Rows from block 3 of a small segmentation model, named by matrix and row number. Rows with one number within an expert belong to one neuron, the router's apart. Each number is 128 + 32 x the weight over its row's rms, rounded and kept within 0 to 255. All counts start at 0. Numbers have three digits each.
After each expert's rows are labels from the 100 images, of 14976, where the router gives the expert most weight on average: "lies over" is the class under the peak; "peak at" is the part of the image that holds the peak. Only what is clearly more common there than usual is listed. The data: seven-segment displays showing three digits.
# router: router (model.blocks.3.mlp.router.weight, 32x96, trained with AdamW), inputs 0-95
# up: expert up (model.blocks.3.mlp.up, 32x16x96), inputs 0-95
# down: expert down (model.blocks.3.mlp.down, 32x96x16, transposed), outputs 0-95

# expert 23
router.23:127098089113163124125082186082128119131099135178172128079108163106135150098088138203087138158121099160124104178143176185096121101151172155080098131138091157100158126148134118175108119111088057096205072128103090119159126162101136176122121147176156148126130124164144071179087120154154117136
up.1:102092098096139110072096129100141127242114093195139156156106063124118174077115080156083090158143147141098186138148143158129116109160151110105104159107099133140159162153180119167122091086102098096153119125088119173089155164063130151178115132173101125159101129158116121156097164146150120155
down.1:079177169148122112143126084165136131137116176112183125119190105059127092120133083159167079112146139110160080138137096061126113071127125124116133178123173109136131107161105169148173086095102163067127126192114204097089143130099122136175141111078104112104117182119077095102109095113139139097
up.2:174126100112162170128129086109161140163192081115117205095169170128126112115113207135144130100107150179113102086151126143121156134134178051143220195097110102113085132133081175120150063138115130088126149083106111106082145164148131125146131157119072085112119113117143113128129149105107153160
down.2:121093125161154112116099159152133123111139104090165080116118072150067112148117045129137116166144142116071096099151100096190108069192081182180083141170141162126084110109124145110168140131184153080107129086179145209118148091109144146138090122129126160123114081126087101147159137152154153105
up.3:081111097103123077099134106160140184085133129146136110117152094081164178099167086144115071138128124111136175163077144124175112104150118169153138065119194150185127122180127140134185167123118110123166093152161135137114123083038087112125131173178152123100119048117119173137116118085120094126
down.3:108055125113199127129112117086157165110126119106091166138177083137122131141073132148176157136157150128110122075186130168150123095139178137145170120130088131124156145144108053128136123120164119163138155168149044111089187098107187113158092118076069163180141092146102097107108107174114123114
lies over: screen
peak at: centre

# expert 20
router.20:164141149103095156183152174133099067126074121161108121137139055107151098120080107145144145138131104104136137118144124138100102146052080104144083120138086161174072126188148090144089099134163095133115151083135142166184090118192125131086129091167097072144064140172146122112146115138143062147
up.0:069092159192145145125075143153072103132115189153176140159099199147094135140168200108083100136084103121174124118077065145112143151146118142114098115103160142062173142108120149184127136072123107161148108156097131131091131102165086102144155172100159162105130093116057116126146147156136113138
down.0:088163112097079150137100112134079097166157105112176121179118179104067135102160090161130113119085093127117107156144061123107086139138124144101069135149213090132122067132155213165145165084107152108193158146073133115155087142142137122114126141113142113090128129115084093128164155067109150126
up.1:144145217173079174124167149161148092099132117132121173133153106120164077124157172092196113085112121134125118116162123080096157097061068072175108171124160163131072132110145091090128120161137161141091161118125125117142066096144116145128139134145086106141152132123103149029154100093124127117
down.1:111144135158112188052116144115153123138091125097148171217127098089140095086077145081148194129162124089108150084155138154128101165111102135157092133112098166158143120172113150177137173121131117168122129167156103150088141142120135131061152089083085171166106082150124109070087159175144145089
up.2:124103148131057067065165144167148118117095103110135171138132121115173104037133103110159097126160148132130128105130149136173156122099053135125107126130146162180130081156141079084090129110135127150092143116112162145142102110129157128163095074188081122150092162178115158059108188159108125187
down.2:115116119152155164143140076165142153138175155071085204193174073114137133101064092076176179115148125142131084117147093125137106088088125160104160145078138103166171070195158140134143110138096129129121156154116173149114165132119152116086139121094106152125062085099115107126114100083116087096
lies over: surround
peak at: middle right

# expert 8
router.8:166113173134021125089133143116153114148105164130195174190153087093116104115163192121156078110097144087175153087080131137118126080052117175117080134134138142126082160096158127134135169180120144158117102120098126093157120139115115109074098152130099147184091123081117138162143108120145133154
up.0:184068171143129188134132149134167118171118183144147135143154104142168150116103096183139121138138135138170141060156157101066141099052101057143102152087115161112076186131131163128145120128113123136092163111109108144132110181148173142149128160106076087139142132092060136136156064094132081114
down.0:081112182169096155134135079164137171114113187121076173211185087165126144108134133157148165078142132094123123092140080135110143128066177117120140158115127136167110143192137118173106102104083095127143162163077089108094153121151124127112171102042104094140153092164113142069097131134120122133
up.1:137102136183088087103130182088142120131197121125134162094164138108156106124142178171164118109097156112159136159170155101156151078068127101163141173130120144137068141208196103106128134144114142125115078119125095098114092098101135083131136133124082102138117069118093101092054201120094167142
down.1:117172168201115151122125143126087075129169145127130125127147136064135116102142122125123138096088060158135100158099114094101111084118122112154115156075168135100087105125156197166137150134066127100132133147115178145178109184087074177095102144100151128130053184062124124110179172131169126123
up.2:187143118126111203135140053186151152134093125126163138159122135127222095148146153114143116091103128122132138122114074132116164092058106112097078143055148112114081082086107159114063148116101133155078112158147117114179164163163075122093149127147128150146156143129107172090123107186128146124
down.2:166183129196125116110079115169108069154131132080152156139085119152129146125152131117126155153091108137141150116131050138100184169062164122164067072089099085102081139139104175139070144143141140108143160144097091101100090205118092105125116132096078128161127127098094105070167101122131127126
lies over: screen
peak at: centre; middle right

# expert 0
router.0:063154151089065117125099139096153139113108140151129193098140094063088084103176139120128100133124148079170158146066116090170141132141123165130087150190149062152130118129136120102141134184132166187206070082146147127158101114172091089117121103154122105162093133094129152148097164129131166153
up.1:086107154118123171150126119150130131099071164151203130157139112128107154133154100067104137139167128134200117124141094094136120158149069125159048105131227210158140124132139127131157146146136152160155128139041150149080146105145139139138092094121155109144116096109101112099110074167093150076
down.1:081056143059168090112142126147157123081135197126134121085189110082102158105105101124106051109154119151080089102084175118162120115148087122117139163127111147151133139153116112096147087046137181136106108160126111164110176081133171140133154089157085126169127132192114109109119079138146101145
up.2:124170092100072121073175150117140159133134096093154185116155103095118073075161199098166153086089153098146098158105111152118177115160143162143141177152089124116118075111162094080106179138079145156118083119134184121133157133168078077089127096151154153174116159178137102131093166123127151145
down.2:147125072154139092155094123138089086175119121127140116163081133176142129129119117069154127123156125120141125123000135101159124124160141061133111085106132132131149129153190147122108156188157084135125090059132130133111088121178115167071129194177141142130104115100157159189133128155087106143
up.3:091131105132176075128091154073118097106190077089054120082124113130113120120132125148139175155145132138123084163111124119133086181149213145140181096160166052187165139141149116134154126146157134148159113109124141128048128066095162129122142086114110101123165150145183100162125150173121153108
down.3:139151123093159116138093109080127125129199073120116147121101119104068126131142150125123144177080096122132108147163062192152054147120139197151136115139142066065124083087123120108152148109144124152203186138103126169178116144088126140129084154086151161132124122146086089096197164102137136124
lies over: lit segment
peak at: middle right

# expert 1
router.1:122160149142098137155056160123136100123089127138152052165120025149105115148157079147119090164163140131173127123190156116154110100128109140108063069136101170135072171090134182127166115133156149098085145169113178164088133157110096178099112103103151116129130176107124167144135084118166114143
up.1:075096112102134185188082126121163123121090134111098110191085161137134141169091110154109142153163147088091094135108208105142103097151081190135147125136139130171162130075164134133149168127119150120109157149110204101135160150086173107106163115112142114089144151132189196110126080124076109076
down.1:148139099154113147095140128122099170149157108145166213122068186032101103122091130154096102151074099132156114161145155151110122172172116127149175089119150084115123149141159133128138161088132172118132199116208146156163088122129114133131111199117166175119125158122080115097169161090132129099
up.2:128148132120138130170099185178143092108105184103143102191100131159116152189117104144087144127178106078123132095089202062111084124178111148119110095108119137160175089139094143106162130137154182137102177142090138105105137160114152123103193097081146180132153143106153148100129084139106205089
down.2:148130138151080113109101110114071130194126109096134103167100174137156104100142155159099130130066088145119152151105058166101162086129139161131126115138120038083097106126151109127196153147119092124175173102154155163185090165110077130088104152100146181099063130093102088129171154097128134108
up.3:135105114096103103099162110152139195107109148139163087127134088133158174131186102135166114158128120130153185174089108149135135123174082207099119056169131153148150137056104149126134127049063119141115137134127198141132151170084136149097073153136138137123143143154104208136110135116185136134
down.3:132144097109191176098198131159157162099178123131138150091106146107097122173104118153133128110165174097095122119189152097174125146093090107199139096173143171113141110112114119093165153129163133147048066163172045120122179081120157111124122153163116146130186085154143143105120159130101108126
lies over: screen
peak at: centre; middle right

# expert 29
router.29:080095137170140084184110094133103136101109189205134103167096071124169140147095088142132108130140124156137126197098132086197149129115140179089155118124133130099146176105156123169088088119166096108132116134188109136188127104097107110156068118198156137077092114171142170147122118165141098132
up.1:142136131161176185174126128210123054160136102112138128187104144188176153152129135104162149131166159146128122114139121115142127126050093099119144156087142153123130151150113191146189126073164092108127173135117084126132108083120154108106117143102052075086108100143115151106164091129124051134
down.1:170163088110090088140119156115077115179084123120114156156104121097159093130173177139144129083107062142189136129098082131092195115111174086110116095082102075102126150116188064124155107110123115133170140090072180115175145175106075158096128157087164130160112137136166154101140131151104153145
up.2:147120095092136144079176111123179128108163103068110156060186160125170117046102174131195117126118167221110155126121128148135168097135108156124162120156084119139103133099140132118146137090108103087070117106126158181150136120133153108077065132165113099150111117139121141137128133096184115201
down.2:107123205133153149129170143151166102096100197162080119132180138091191103114108131126115091093154161141160148085145150098069136160128115139160163172135077165169105171167103114126142094056103167096086099161144120109101140155126157100161175077128059125167121143146118111107092070146120167127
up.3:113109196144107120152155180116167075116089151123139129116091116104135098115144122141170215156106118123167128107128171113138112103117056140142026118203142196126111156098164106128124133129165167176026141141143139122128136089113175147127102076116141129140104175116120112075121111128137109131
down.3:107077152125177134104119181141159140120109137120152126101114133129087124098088080118148073150166143115109140085170187104156117122237094125169137093155102163118089156123118144103136131125177161099070112103198116150063106103149190145137139101187086165176166109138101073107138094142128133117
lies over: lit segment
peak at: middle right; centre